config = dict(
    model='image VAE',
    dataset='abstract colour fields from 500 small random pattern networks',
    train_examples=101725,
    image_size=32,
    crop_scale_min=1,
    horizontal_flip=False,
    bottleneck='kl',
    downsampling_factor=4,
    encoder_arch='pvt',
    encoder_norm='layernorm',
    encoder_norm_position='sandwich',
    encoder_activation='gelu',
    encoder_mlp_ratio=2,
    encoder_head_dim=32,
    encoder_fused_qkv=False,
    encoder_qk_norm=False,
    encoder_parallel_block=False,
    encoder_inner_norm=False,
    encoder_moe='soft',
    encoder_num_experts=32,
    encoder_moe_every=2,
    encoder_expert_mlp_ratio=1,
    encoder_slots_per_expert=2,
    encoder_shared_expert=False,
    encoder_patch_size=[2, 2],
    encoder_depths=[5, 5],
    encoder_widths=[64, 128],
    loss='l1',
    latent_channels=8,
    decoder_norm='layernorm',
    decoder_activation='silu',
    decoder_channel_attention='se',
    decoder_widths=[32, 64, 64],
    decoder_blocks_per_level=2,
    decoder_block='basic',
    decoder_attention=False,
    decoder_upsampling='nearest_conv',
    kl_weight=0.001,
    residual_init='scaled_by_depth',
    optimizer='soap',
    beta2=0.99,
    lr=0.0025,
    beta1=0.95,
    shampoo_beta=0.99,
    eps=1e-08,
    precondition_frequency=16,
    max_precond_dim=1024,
    one_sided=False,
    adamw_lr_other_params=0.0016,
    grad_clip=1.0,
    steps=13100,
    batch_size=256,
    epochs=33.0,
    lr_schedule='cosine_restarts',
    final_lr_fraction=0.01,
    warmup_steps=650,
    weight_decay=0.1,
    adamw_weight_decay_other_params=0,
)
Rows from block 3 of the encoder of a small image VAE, named by matrix and row number. Rows with one number within an expert belong to one neuron, the router's apart. Each number is 128 + 24 x the weight over its row's rms, rounded and kept within 0 to 255. All counts start at 0. Numbers have three digits each. After the name is the row's rms in percent of the matrix's.
Before each expert's rows are labels from the 100 images, of 14848, where the router gives the expert most weight on average: "patch colour" is the nearest of a few named colours to the mean colour under the peak. Only what is clearly more common there than usual is listed. The data: abstract colour fields from 500 small random pattern networks.
# router: slot weights (encoder.blocks.3.mlp.router.weight, 64x64, trained with AdamW), inputs 0-63
# up: expert up (encoder.blocks.3.mlp.up, 32x64x64), inputs 0-63
# down: expert down (encoder.blocks.3.mlp.down, 32x64x64, transposed), outputs 0-63

# expert 0
patch colour: purple; red
router.0 122:157127116131122121112111124128133093138151107151138148142138129123133152140138117123147092153123090129132138127091139067078193117150110059110142131124127170146117079153154136133142105105139093
router.1 099:116171137115133137167184139110098150122155158142117092098140116090074124097153180152121117107168150138157110163144111149152143112123120141136117116108133089126112128135079126111128129111142159
up.1 105:107129106144106129116191122104113101140114140112107152112137156184149125136122129109094154128150121081123163150136161113165123133124137069152083116151138174121125118134159169114130139157109127
down.1 106:168121083113154131138155112135137109111117130167150083187118118102129162117088122162129104126157124104144120097118105202127131115155145138104145134134122100099165131111083126112136122115146135
up.2 103:136134123159108102127145125136172142125118131140163147139119165107148137112084125134122107158170164107195145151140124094142117120161148112145129159122091146129110117097139092123117178131078161
down.2 099:091100187138123155126124116109114118124138157107137124121155117123095090165124139146146115089146076139111133131104143165117145140123155113101111104141153173143143134186134187110161118140136115
up.3 133:098109094133127126167150151111185075144123123163125114138142177112098134137113107159118140110123134125088146141110136151097125147105125150147104117129144159092145130105079125150178127089146107
down.3 112:140100111120101151096125144113133143152143142091117165091102121145126146142134122145108151107130098136149156110178109143183111129133123117117126127076150141128113118194146133133075177142103111
up.4 082:137136123117145153094129138142136119120114113177155101150143065080102117129190171110128097142136094152132135116120147120123128123148125114108148077151126121150110116129177133136095137074132144
down.4 080:093160168117172101149126105105157091129135148087137100107104170138146137106130093136115128056147155132094113131149126088088108145146108115137124132146115117134109127118136115146143084140121097
up.5 109:115133092140116137154092135146130126119129126162115111111135140077110111114153142166097165134100133103197124178130099124169149143150152128159104134101107108173106154172120127114112121117150126
down.5 106:145093150107151142110114148111135088144158093062136161167087123170146147129142139124102138127127114121140159105136133135177071155132095124120096120124157122094106130095138129136132164135106126
up.6 082:109096133123140124108108152146165095093094113127116119102125150086068110134155132167143138129192126152122115122165127155092086145090154162148125139135124151134141134107129112124127129104172101
down.6 080:168138123129110122117126090117144127161144138096117153093126135207114150126095119137127132080094114133132142144158132121140145121165095120126097131115163105148132155135132122103116176158065126
up.7 129:119143164108162127162086126149100114151127107117096135111101105115111150141142106163173114118085145115108122169171107110118124091140153144114102102125104083136129151129111084126088087122145144
down.7 133:119102180136119104102147175135098104143122130097152124134133169109106140115158154130137147121098130164130114132134173128131119149126089098160138135092155070114094162143153097095124117128127088
up.8 096:151141118117139157145129136126107135125128119159191136124133077111112149113131112109141147124139101144167121092122134149135117112124090147115167109143098159109129130206094096133133121102149070
down.8 093:147116090137110122112099125124170103134111091123081126130093169106152110131113141120053097145120114084131128163130134091099122153148140142110123107106131117164139158092125154145106131167124138
up.9 119:131148111136166125118176116118126127132123116106139121121123070137129130174131110099153134131162128143152109110145156106159128116116136172178145099179172130095171110134154136111079162140119128
down.9 128:131117167186109134110096112126134151112114161172120126121156154115127130122068134149093112123114131097118139149105090141108113088108137084131132179106121153158125120119120175163145109143153128
up.10 089:137137108159164098138095121125121132109149166134134119138102157092152109164147159067157105179120165127159134108098149151098115162148115153132151094128130092116111149114133127137098148151099111
down.10 084:169156161149114153177121136123142107130097096118162144144137098169111124084107103145136143104124134111118160161123081144144122096122153105113112141162119154129122121137167169129165081139150152
up.11 106:153080093116100129128140120151143179098166161126160112107148162122189116142106099091121148152134127119109106123126119151140105128114138113143146161097114127129118141117176145129125186162149135
down.11 104:106129153155113143122117124129116107104107132093144122160111099151112146129140157111140110133125141173158169111127085162140130079163110155135108091142148120128184117140086139155138173145137176
up.12 093:130121126126102143181158139101131107126166114094151117163147057143184116112108088154120132133139127111126138142095130144162116127125050122108141154137121133149138124129149126127104119152160113
down.12 077:114135107135128168092108117157094130089084101152113107138086159109134131112146094117135132157137076127125131126173109117129113116112186120103165072111129134144103139119089158130143124101129131
up.13 078:120136144138170097119130146095117124107112123151173144157098142142114161143147145137086121184117122142148128128101161119085111154118150124148119158159174099101115125131080154171094154132117120
down.13 083:170136173111113090159163131123179144161155133121091117150128100122125122088112173145166140111113133086130140126143089119143098129115127126134137105134129165129129149174155147108092109083138118
up.14 092:134156151123129120110133157117136095130147139117143126144114125120120143171094109177127153158127104113097194111133162128139099139127124137153113116142176164116131094162104070157075111127126128
down.14 095:153110134126129145170153153141175163156162107147156136102135136163102131124164167122130117123130111132153095156167141142148136133140140139127179127115141159156174162172153164138121158142151148
up.15 090:096130091135137127149108097066137140172160113163130155140098150108132148137108144128083186171129099125146117146168140124117153112136162093129127127120153111111161144100142096131130135141096148
down.15 082:105118189108098153184145147144149114108103103076118131124140115119104141114166143153134123144105159143151127121098116169135109178154120165120113134137144136136101156168139153147118153126154100
up.16 088:142108113135145146100126108152093145103140142132107127082193143108105110108168140122129126136106098141140129175088099121093137096112107121114167135088159144148177137137142100128114082120132143
down.16 089:101123114130103119160137114111132072098083149115142141181097115114164151099110123148093146116141125118154109087145134158107101135129116130126138125103121058103111150128103144130139166160142099
up.17 090:120141103124063146159116157102106097130155120137129146135100163127138116124102133151122191154154126091127114156131121143149112131140192136130084118094120109138130169119128088154108121122147097
down.17 085:101128161134161155090136164140114111146105109101135159155112069145112153130149168111134099145102129154107114138108125120160134167150087129124133097095132136108104147143165145076148147122165142
up.18 083:140117132110109128169148170100148103098144126102078109138144097179128150145123136159130126091106169103125126149147147126145107144150162101140107112113133138133176110163140094114151084118115087
down.18 085:124121142136131155087103167151097162181167113120152169073130160104111107133135126122144134129168098160126112135128148141134111137112055146117155133098131099123115142090129120118141157120141133
up.19 078:168150166127109126086157102127130143117088096090139105132118111151109142132137092102122123101139126120133152136130136097171134125172128164088116113179134078105113076120161123098149138136134122
down.19 070:095129120147160098121145138125145172114126161173100142096173131120122104139084125131144128131147141121102133096130161120080116088076121086125137166118141154143137112104145159130101115171116154
up.20 075:182123140079113104172125104126132125106147110135134151153135153121107161131064145130103135123148116119152110119155125110169101126152185102185095135128150134119110122136127092158150112133137114
down.20 073:094122178150104149088126107131130141161123109089093114118123111133089110160174117090127107106134118107105118150102108119096142144123084136078112139102120159140170123167122105116109151136136163
up.21 121:112121137087134140101120151137139118106095126114130123151107117103127175111113101146138162089100091145167154131144095120169149154131134088121120129209112167104151122112153128121146153136123162
down.21 134:133157067124108101126146047083144167115119148156111173118113120145162121142124124120126126148184137139126115109130171133109139127134119129104127137107137150130104141120106173115159126162108137
up.22 070:140131148089134160129137137073106080126152135142150146171116113145089106143121118118139174153155122131138177108161143134158119111147131123070125093128140122125120085144151132146111145101093094
down.22 064:111160102143140132134117165164186161121105095140079095077109128128118115095117148158115121125138134122150084140136174076096131099129154110122135118118105152151124125103120113093099121142135142

# expert 14
patch colour: blue
router.28 081:177130150141122128134148157114086138116113130156105141117122173136119125078115172106151126127102125138128085086141114137138148111103146111103168159109126177101120102145100110083100093114100120
router.29 100:119150107136092114131091100167138123099172119174139148156122153132127116122144165110096156129098115117149145108093090138090184119149144152142106113117097137119147136130162150116130079102157147
up.1 083:098119096111095111185118110182109156089149110123139132092126181122096159119129150124133129084150139140146123156096156160139151118094112119108115135160117118106187134110133117148113105134130132
down.1 079:104130160163141095095106147118132121144137121177137138146172147145164135154129112107096097148134097137127148116102117075090107127123114096143165144144142132123092145171126137132161116137128065
up.2 087:100092142152111123115141125099096127146138088142119144122125128135118136155082116142167143101156132136084098107131120119141167111089128144092113156121096086143099123152128150114159187155125174
down.2 070:164143132174137155120121121133143103112126128117122131135185111109090144139177122106069079137142132089113145139151153120124115111152134130155128132123145179157151099151159103132110101141117080
up.3 112:118157138136144185125082103131077149088140102120142121147153111121121142153104150137114201150139140086128138120101151119138102146142092114124160126138185144138144126136143167128144130146132104
down.3 112:133093074109108116145109108109174127079130150159171129119148137118137127120114118110127070112137116180132123139135110111136112143151137115128142111197149143122176098147140141130136154167131143
up.4 104:141133115072067126153135190120132129109136164128097121134145133115086126104120148118084145128122128118101130151136129114100153133149142137083125092153104120172172158148123119138096101115149107
down.4 115:104087112125172102113122132135159156153119086127135135100090131110140145148134135123136105129114101117100105103103112103153101120134148148126137121137151165095107182140163162132103097140114200
up.5 084:078116184099124143122086154106092133111150121097069126111160088137130117088143137130130144146099138157089163154092116120118105153143106116135125120157132149132139156139152166116119097139137145
down.5 070:127109070122135112152143113164132136132124157181148137119134168125115176146165123081134094108129117097149113180112125119124164122092111123124115108132099147134113070150109096117130095121121115
up.6 098:104145152154144078087144087108140142180125174174136120110131084106158117133113083111128153142117142094163153128165111140142129082149092137164121147121123124119121134101124148119141123102116126
down.6 085:142128095116135165152124151137126136117133075111133093176102102133124121080122162153131167202102130107115146126121130155147129172133113117125112119108087104127125143099127119127132141118130191
up.7 133:117186147176149139140096159112118161117112115124120156142123109110159163115127096112119127108114152111139134111146076108161146139113137116126104120089122087072141163160117145108116114147080131
down.7 154:122130112099167123135121090140176118095139127155137089121115094115076111118094152136150136150155128105149152143086100158123148150145126134184128095162097132150130106112137113153105112119172151
up.8 093:103109073138106076141164126117149082139144115146136136128104119127109114112127163095116123116144129148140183074104164129114120143111102116171143092146137147166113124118091103087135126127139115
down.8 088:155142190125129141108086145166106137116099126132157120142152131142131101142136147127124094129151121127133079132153072123165106093148145110098110124120141143088142079135134187125104154146122139
up.9 118:120152138124146085079120160086137156166126143151157129145116091117129125082130121129098150096086167080154148137145156126123108106165129135148153133123135094122117182099110120115140135133098115
down.9 128:110102115121110134171126143132127167128108098130153112107126106105148127128096143113134140179066090129112169109094116120134102161119082120099068141126094141108134117102147137117105099128103152
up.10 078:141147182120102176121108141125168147115130152095080093152135109165132112135148073116134124145143154088128148124122107105168089112134144106106125119158115115144114099091136141120111140169154146
down.10 081:106137094125100109105192116085087098133097132160163160132073128134113134081154114158133133120108135136152079126140154143151102126130135119178122108123132141143092128130108101147160123130122136
up.11 096:162118154157132157102134110089127127102134115158115143170148129135182154175087105138122151191187140125167129119110112126135115147148140117118123130131142126147127168168120135163107135145108129
down.11 089:111104069142097144158126132118174130113115153107154143098109119138107163078156129136120103114093120148141157147168122154151122090113129153120096144138158125145170093131113129111131150128115185
up.12 082:133139104147143164144117089122146183109108078169167146176098078174112153135109143123150112150148134145136122099150139157163116117144115112124125135120127153114169156131102128136102148125094129
down.12 085:122071154135085101128101130122135104107150174127135136083178123116153148097124121145122127116095099113148137167140111100129114124109120117128090160165142118150134081127142124139130175160126172
up.13 091:119135075134122149136113119146081124092173109111091140135133169131119140172132143111124129126114116130114123104103127148133133136098081124102113172123165139178133157136152139115137137060145166
down.13 080:105134121135105140146070135147142105090132158150176120107152130152123134103157108134128075125153140127129181142121099136126121076133150147128161086166148116129133105165117143152153123144134081
up.14 083:142140107150130078165158143123125139121149134128116172117124157136163165122178127119139080164123144125129157072122143126165115120156132115123107113115107155104105108126130161101148158140077164
down.14 070:117152171116114131088118110136129104147101145157167126130123097121104097107109122148141121120147142131110050168146108127120156103139163151133127146151173114142106081131168156129139106112165143
up.15 081:160169164177115140148126117118105126125127113151141130135112128136132153112094182144128148128150114169078129104104158187125094129141116141150153099111142143141112124160090183125127123160120143
down.15 070:105122122121155121125144130121171119121130118141114081121141148103140112165164096118126098135119139096159073122129080108133138102120189101114113157163128160114148148128184088133129151110123153
up.16 139:167129142119110120159162150112147148091148149085104145138140128099128114135118176125154124141174092156066107129108104135088113141097143153143072141111127118139124153136146100128100124089123138
down.16 141:145115126128127113131136099120102102139097116117148136162114101131172168114140077127134115089168122102118128089169107097124112152090109145123141083120150127118113130090096156097190116147135143
up.17 103:181122164131144161108099126147102115116146124108142136157092147120112130080138124163121128101157129118141112128116133119175133178073143120136123112157147170148135072124162117159138150142126099
down.17 103:099157142140152120130134093121164113126120124140110126121122136135114140165112161109100147124147112128111158088055180136104096135171145157158104120149082090129114125111168158133145122111155126
up.18 133:128124167133075118098151112144103155118119119137113182156151104169177091122125155109098134159113108123126160182145124153069109127104119117116108121134126137124116160127117136131126136114180122
down.18 115:150086150105117134159135166124113130159156112118135087110158124146102077142139117137132145141138131170123124155148105126177154109129130109153146125129176150168132138148098125060093145143108120
up.19 084:159097142103112099147159125108151182135157130117139131125179123136153126121116136148154112113118163091106130122154098135146101071110112177137120151091132073101114142101121112125135163113140153
down.19 094:105147158184146134106172154136075145127121128142126138110116116100136130110122126083099173176073098114129152116124127105105095149125114126153126163094084120157147149128128109141109115106115124
up.20 095:087142153113095076128161149123153167123136102133121147114050133152104114113127112106161122075130129159152145107140121123161124110166123128165148103148105095150127140111103127137124143156151117
down.20 101:139097120128122091105140116114097122160098112125136121192122147105158157141138137113136121169124155105142090101153136111166145131082150101083104102084122143103127121117121110101126147143107179
up.21 101:105125114160096118141146131149120101126112123108148076175173131104137129104113140123110111150169142196157139107117154144145074160123123156153171143097128147137142127122124103148140158109124156
down.21 096:142125176115155151083109149085156142167123154148117151094091123129087115160141129131153138093113127078141109132101121116107146122165155154152108130126120137123080140159131099114084137158114129
up.22 092:068144155173115136111155096093117127148148099139164129160154119141121103132087147089126136136157139145118176149178132143135122161130114143153125140119144131158119159159126123127163176141155146
down.22 076:165093107138138152167078151139156126114141160095113117079147109144126136157138133114101155144117115101111099130093161154129127097115130139105081109143159171151159091114132134114100123154093138

# expert 8
patch colour: grey
router.16 111:092107098119123128122089134092147162137109127079124133125170128096138156145135100135121133089129133102146134126149097099200146119114088113116130155136115122072157133109157164126111118149099116
router.17 110:086107108150164135155109150093135145145098139106114154129121152087126149110141153127159164083133142121089119154125118119152146143125104110098116096168139126126109160119172147159120168140118071
up.3 074:113120166157132119134122126139129168148081133132108154155151108133189110104113173121107136149108126123109139144121079140076146162141095142144100133169119128106105133125171158150128128158141169
down.3 090:119106133139132148148120134150125080116096127129116122133148143116133169110144175176183109154162108129122115158126131119122100146108122101122170127172103080123069149106094145128116104158128136
up.4 083:134101162128151130090115142142156144130134140142125117129131102111124089089097142137113126116107113139128151105148131094132108075162133131133163135125126149142082160118155106137098165047170150
down.4 075:076134121131150121104139117125137100084124116100123086140113163124127105179145124129139121097187132123136130161089130168102154158124125088104117140112097116113180125078140117138138137158128110
up.5 119:114133108139165088115119093113128126109167119112157142153094080139087091076120150149117096115121141153153153105136122108156107168173143138103126110125108167144115126107139148131174151118104121
down.5 089:073093155109148166116158202145147102126110119122152112118139138108155172158134099153131139128143124143128089142121170136134139142123110112123150161098123092106138143134125123108080150160153121
up.6 064:208132081155113111139149128129170130141109104168168120131119130149089111146117149125099131126130119145163073136121132129128147142150101125113112154143135109107167065119125112154137120108132109
down.6 051:099112127116111129095100111191080130057150152099095135173104124113135133132094098146129144098104127138117157126130149131095114150144159132128167137126143115153092147086138144134137126134140154
up.7 087:148125162127101169090163134158109140077154133102129119125107083115133130130161141137115119148117134151094090081157112096097092135158117140097150139109160114172130128152136118165123141138133167
down.7 074:145142153107113088136094102130122122170108102136140097173140149125148147078085129095106117137158098099125135138127157156140132169145121137121135159119115190088146101145153101114139104120104110
up.8 106:154125167129125107104105128180125111094145174133108106110172167130123162158126119161155137134104107153132137121100100158148102117120165100116132136125088094168124171131146093115152094129121135
down.8 091:161114139103110139095126142122145124178152098121151135160079117132141117136138139088125101093129164140143135124148101142115090127119121131146130093141168143120131063136087155107136084156086145
up.9 094:106138176142157160147123134126118117144149150110143123089102148140146186135128086098107138123116146129186132174117137124083147144120134088134141145122160075107123126159139096121124141146140088
down.9 080:164143112159118138121134118121121145104122158158107138123159148165098126154119152139157130110114143139085096121124146173177146076130115137163108081163134150134144119156128096112110099099163168
up.10 113:171147110096137148126109151142153132123122158155165152091132123108142086095125137153148166109138095136123154154115141067120155124139098128096157125119168128121110160143118108121110126104173179
down.10 110:140133202147104106158142091113096118132149116099115183150123121104119156145120147138111153135104119139122175136166118178151076130161120143132106121126106140160114126121140117111138122171137100
up.11 122:106123137083128122126109168152144140124087107145174096176093115168148154128138114126127146138101145122092128112096117095112142131102179086168124068091121111141135117120110138123140132133132116
down.11 116:121144101116142148095098131106132140160165153173162159095121180135135116122115094116179130126134138088169125139124151139127123092155107164101134160116138130141128159117121115129077094153095136
up.12 104:112109157168135182096118147096132119121144114141163137149145140152153096117106108101161123130123165119185138105113158137110096082141111120163144182138124155133103127095117137104129160150108131
down.12 100:137174123156136116131175114110105121120078125159141133102171158103127097131143148174156164125161117142097137147127110155119155123112136122076128069143108106169120134115114129126105140148154109
up.13 098:131105151135168179138174139134166108105131139114124087138104148171149119121179140111157133172098159102099153131089127131092113140103135109141136101143093085143128136120126092134104145134149127
down.13 096:142133115123119107116080125108090150166145151139169172091140151152132130119074106112120156094168107108154098158126092117152138104111115088148143114145135170129139122101129140104142087131119155
up.14 061:163146161184151140117111142096118140140145128159110114128157088120167103110125153126080110159110138114097139096092114122060116092151110150137127121129124146143124135079141157124132098115111141
down.14 092:089162141126125117137135090141095120167141132145162152127138151131170136126119166131138106124177126131113126196121106099133113135141125190161143129162123113134171110128163121159134129150173135
up.15 119:124135145115080126105136186121176157126114168140094112117164147124110131106162174109115105126142132192123123131102120137130132140126116106127127135107145130159141111152154124099186150127171152
down.15 109:122082133109167090152105108158159139141157117102149090138110138102129126128097123126099112121139120131126101110121182157118140140135150162134109147119128124126196119135140152166116097133063153
up.16 091:117127120110163152127097143124141101173104133104161134133176152159117150102117092165158094114127124105128108088107087165128102129121156110141146101136152116134140122097145094194131152140139111
down.16 087:144155105153091111094100124150111126111154104199140131119101154116151083137117117140177160129122169149122064149129116118107123107128118149138147120128148117127172131122106135136163141148092106
up.17 108:125109109120089145127115114072137109180135194142093131146129148126093167175139127117091121126124114092119135119095124152120122163158111117097133150134152163161118127096162141129114138117155147
down.17 091:111102133151172076125120121178151082092149100073138125127100154136142093141136131156112107130123150181103127126134133123136138111111153126172104122152167104139121130148132125147163138132091156
up.18 091:119089102118115112145131142129109168111114099186167114141163154145142099095109170100114140102144166089143138119126141150126108089089119094174137131125162147126104083122128122138122152143125103
down.18 099:124145122115090117117156139127106132148142156136127119111085147128085121148127112168150139133101139145158142155070111167113175125143131125071126123145094106148111162093152185150145127121107106
up.19 119:055140140131132132142116149114115203131093146127076141115118132114148182117159105141089122108147129123146111148151097121068142125126128107168120128148122089104130128137122140141128116138114120
down.19 167:143138126164102131184127112137140161129143100146143128094162134117148165125110164107071145138122093102116094141120119125108149127120101147166080132141110125121145091157101159152149130104136179
up.20 108:188151101155162120159114109114134100126104124099108127152131104141092117110105092117147138118084109110145159126123106127109170154113125124100101147151099086109115131081159121166154097118114108
down.20 104:127112132101121140117109133144065127112118150156116150152093132167132164121116149124139153129105156130139106095164132123152075123121138115148151080178144188128089110145124108120111158131162118
up.21 069:118106132128099129153124140109138103129138129146129109134138134122144138156143143115159134124159110191097070099091169172086101098148105144127140131136127159153123086085128125148171114169147128
down.21 079:110150104110122096129132106163164120121135156131134133112128156122138108145149114135111094132130122156114169146114143088065179135112164144098098121133134083154123144129143153124141098113058155
up.22 115:143102125134128120150137127146110141069092114090100132084135137109125109138113076144110125156130109116122141112142078157159116116112087140090122141100144085164162166150150169130123135162124125
down.22 120:150102131156075127134160144124151128160121110120135115158132102126155155104143147104145144137109142115158160118167157153126077110123131128144130128149146199133105102153114108093125141181166136
up.23 110:099149105173114092123122111111169165117158110124111108142119129135155087097093150124120119146122158083191123153149148121131126140124116167149137111137088149147117129124097141111118130087126075
down.23 105:086111123126173148154139154107132135072098126112124119104119151121115075165133096111155145072119097145132142090112156160142148147133157101129130117095122109141127166121122148125099143159157154
up.24 094:180169125144127109112112092148142119099151114133159158141123130158142109115143126055124130123094145092159137149137105110110177105106122118108148153107114118120109127143086095097132095123097105
down.24 095:123134133160155183170137156115092131132106133109143147106138158122104164119111175177160167151145113095137132137139095123148102120136104115115110103152120141124098117152143155149113145146188154

# expert 6
patch colour: blue
router.12 110:143161144142095145158106124111115123087179127133128083167125126100121122070147158136081134132115137118143137155092073184115147148110150148136108139118130156118120161141144134137138109138163116
router.13 122:163174147095111132125121141122107164092163157169108103150120134123112125074110144118096095145137116140124129136092089160115161148119163150141081113117117158126117159140144141141122127137187129
up.0 090:118097140055152111147066147104128126130150128109135134160139155160138137119156137132141117137116135107136122181151146106085144123133153158105150158139128121094123156142180090144089138117128138
down.0 074:119111129160152156132174150178125111134106146184085126071142088097127111116111125122149140150138080125124106090094119102105131147132106105146105103112085118109119127125105138100143132124143154
up.1 099:096127158161130123142075162114082159093128150151129117118114137060145114126141147155153167172087158139152152162133141152133111125100145119156151118134106143155128128125088099144114121130124121
down.1 103:164145130071173104156136120159141087150140153115094137169124073166135148141156166113160151138157140145135124120130136121111171150117098109112145103150125104100139160108150143127121134096123139
up.2 082:153122131062200141121124100147135121158095120117107141109151100158116086149152085113168123120097117162147174116139130098142136142117111095134102135139114121115156109126161125155129130112138157
down.2 080:130092157178121113134134154110148121145179121150117110155148117112145091115105167135138127140157097087132097128111138157114116094128114173120165125133156142168136138132087133124105166180146109
up.3 084:133129139120087122119136141155089120147144135170126103126136147131095195169113135127194142154117084162145100139110111108106138108134151099109125125103140124089117159145141104121117179106136116
down.3 082:151120131125137103133144139136167167104120126133177118085158125131128099138155127130101135141124137164118129106132110171104170109119142179137100181170163118161162113148145149135140113157118173
up.4 075:105173124137120093141160120171151178084093115091136096135084084115151123122132124161146121075144106149132144125115124153142137082118127148159139120104131140161127103146168111123114102125134130
down.4 074:145068176173101116101120113126125099139160147131111143152151106126115100130137116077107153157115138123131116088175115134138125139130146129091079116096133103118132114096122157107134150103093159
up.5 091:107150114124073108124145118148158187100111076110110145154127135124124094106159104128127164117122141125126147154176123141132094146144152127124126132176125152136066155132137132151098123122088110
down.5 092:103109158137143158143077155127098078144176141115126143120100087150156147114123126085130160140092141135143140129144175103137111115117083101134133113084141123096164100127142137113138157126132158
up.6 098:161125100102166156149105105139114129140147125088159121171107138151143127145120129071164082132118124128104153100144126106144115093130102124097161110159156125160151140156140086153132132120146175
down.6 094:127108152171104091123170124114151128091142149177082140082179137142079136128140102138143135097144144127132118162100120163115112112133159133137124131135143142149121078106111141125125117164127085
up.7 220:100116119129157123160105184127093133167174120123133153117129081103145076092129141154110140138088141142142133173154148146116123090154134150142105148109112105146092142135118093108105112119103143
down.7 164:117116139130145164129130177117103103155130102093153128115078112124137127111119154119120159153068085132140135126136165108144106116135095114158083139130102119104096147144132126085105147083142164
up.8 117:150157096135123142135133084136087122163143132125108078117113150101060105170151145110107125120099128138130086124112122137103163098128104135097130130135146128178158133130120101157114144107146083
down.8 096:139111114133141104097075139130175159109100126162123136106172148145114071112099157142117120110142143098079117112113114167111126093086157137130114138128132135136172111147123157136150143149093140
up.9 063:142104181127130099133125139154122100116120115161101103097112127085115136128144103144181143119148156128163157118076127110142160130126144103113108123160161147099097088130157130127125079129137175
down.9 062:139148126112139120151129137137120111131124115096124122167115166134124113118168108138081121160158157160069093142150135148122135103110086181099095140145130092157112116127104137075141135084131129
up.10 089:106124170144112080114149131142136149115134056184131139136123127104174088110094145130135131149095121115148127174140134139068127152109135118090132135143123104112120113136152145137122151168121119
down.10 116:151157128087144114102111135118122126116102145087129125117166149145137163116110125189092136121180169142072111114122124099140131148156104106135098113134127116139101159120142143079148086131106135
up.11 077:137154143098115151120181128126110072106077144137129187121135131154148109110096107113112122113139099140122140127133127088118143170168100128162124122099144141106114110154184133127163129111109150
down.11 085:125111128183108101145116161119143164153165146102107097109126124094131114149155139120159133118102124139156156100144136145097113126108127148098125177130140150131157125159060111074113111137152141
up.12 103:143092158124120169135080146108133138124129102150090096144131131093139116140156166124141120123107149103163136181142097132162146087083134158135117135098101160161130099108110153123136113093158127
down.12 121:139116147133101138125121171133083084164111128083099101158092087125080163101142121158125171127101112125147131110177105121142126119167101114112104140101154119121114122138147125089113114123117154
up.13 117:097097113136098086131113108082153128156147107119151091183103126165143137112141125125126156144140129119137136109151121117194103182160152118133132099108131113109108149101150161091126122131114151
down.13 120:124131102154110167144155123141125134071145151136186100089089089098163106103113124156105141114101122108167153129162125122101121143160109131121102168116120163125138149110143129125118167140147152
up.14 184:121158094140137164156118096147125096125163174122143143113158131084132133127109088136143121082120134083154143142141125171092130119152080108113140135185126155139131094120120126126127149164124096
down.14 143:102142111129087127122141065106140161069133126140165119143112156117133122120109097112105096098119162103137125102145086127158121114129117123075136126146147139117172090119139131151148116176118154
up.15 067:144112117170127128113140125118103119129133106139116108119117141147132114099164103103119125118154196118176178099096121103167095129149139089132113155093149153117126153166145122167097104099132111
down.15 073:094091108091115140096100125136105129112113108148178110145098112127120132156117144154122153161118114143093099144125103166115141119139136161126086084115102072110125111106118137116158170121151170
up.16 075:132120131090154112165121099107111129121113140123105173113192133113121156087131114103162117083140117134120109084146139135131101140109098096105126144144116096105136134132115094160092173098102155
down.16 076:100092114156146121147106153141154117113171141127109129103094119111102091155129133125109116101132147156139149153075127133127141111115097138178140110136186167139174091139092125166118107133117121
up.17 091:093089151146098129102134127168112118102120119149141108135146095135073170163150136155154103168119088168121105113108146124093150134111095124102146131131125121145178114135093123125171117154116132
down.17 108:140153150127139123141168138083146114174085138135126144096121128118172104123138146120109125107123061136146110106148099143130126129157124128157089182139120125123127159178160119104082145128138150
up.18 107:109137106126123089093122132149189122143108103117138124123138105125121143146107071131167102129140116140154121064169116127142153119117165145168176106151136143107123121117172119117146116099135160
down.18 083:140148149165150161111112125103127145105148145144114139145146157140135087110132144106076145108133131097115187146112095162117092138166099146067099147122111151136155094107107156132146133149125141
up.19 112:114150103154113147143123141119125120107139111114106109103101091122090087107119141104157178144128122101176106154128132144154105076154126154106141118093158107123144125158081157099116136178121141
down.19 120:108089128136076122152156117103111149145107115100151123140147144132147168104143129140095118115156131089118144125113117090120170159112110117132114134098095146121087182089152129122176157099123155
up.20 100:145110185152090148111124123115135146098141149141110130164116110141186090128072140132145119120122109125119155145133127149093113121112108184132093082116102129153151115105123167130123118141113086
down.20 106:122101141118106116142133081105090153137141141104153131151159128156080169123107144125153098118125108077117158135155074136125116103168092112108131126161132163117129116136155134126143135166134178
up.21 076:134150120136139145150119148112130150100099111141127142115121112098150114105148113130137138129081127084158140136132088174084158101140164151148139105150120108140086097107135165121096132129124206
down.21 070:110121186168094104142134147163078122123117150131089127155127135165137136115169135112118109139106131122107137172108137119094147119110118134102126184082103144161109150149125114103135149113113086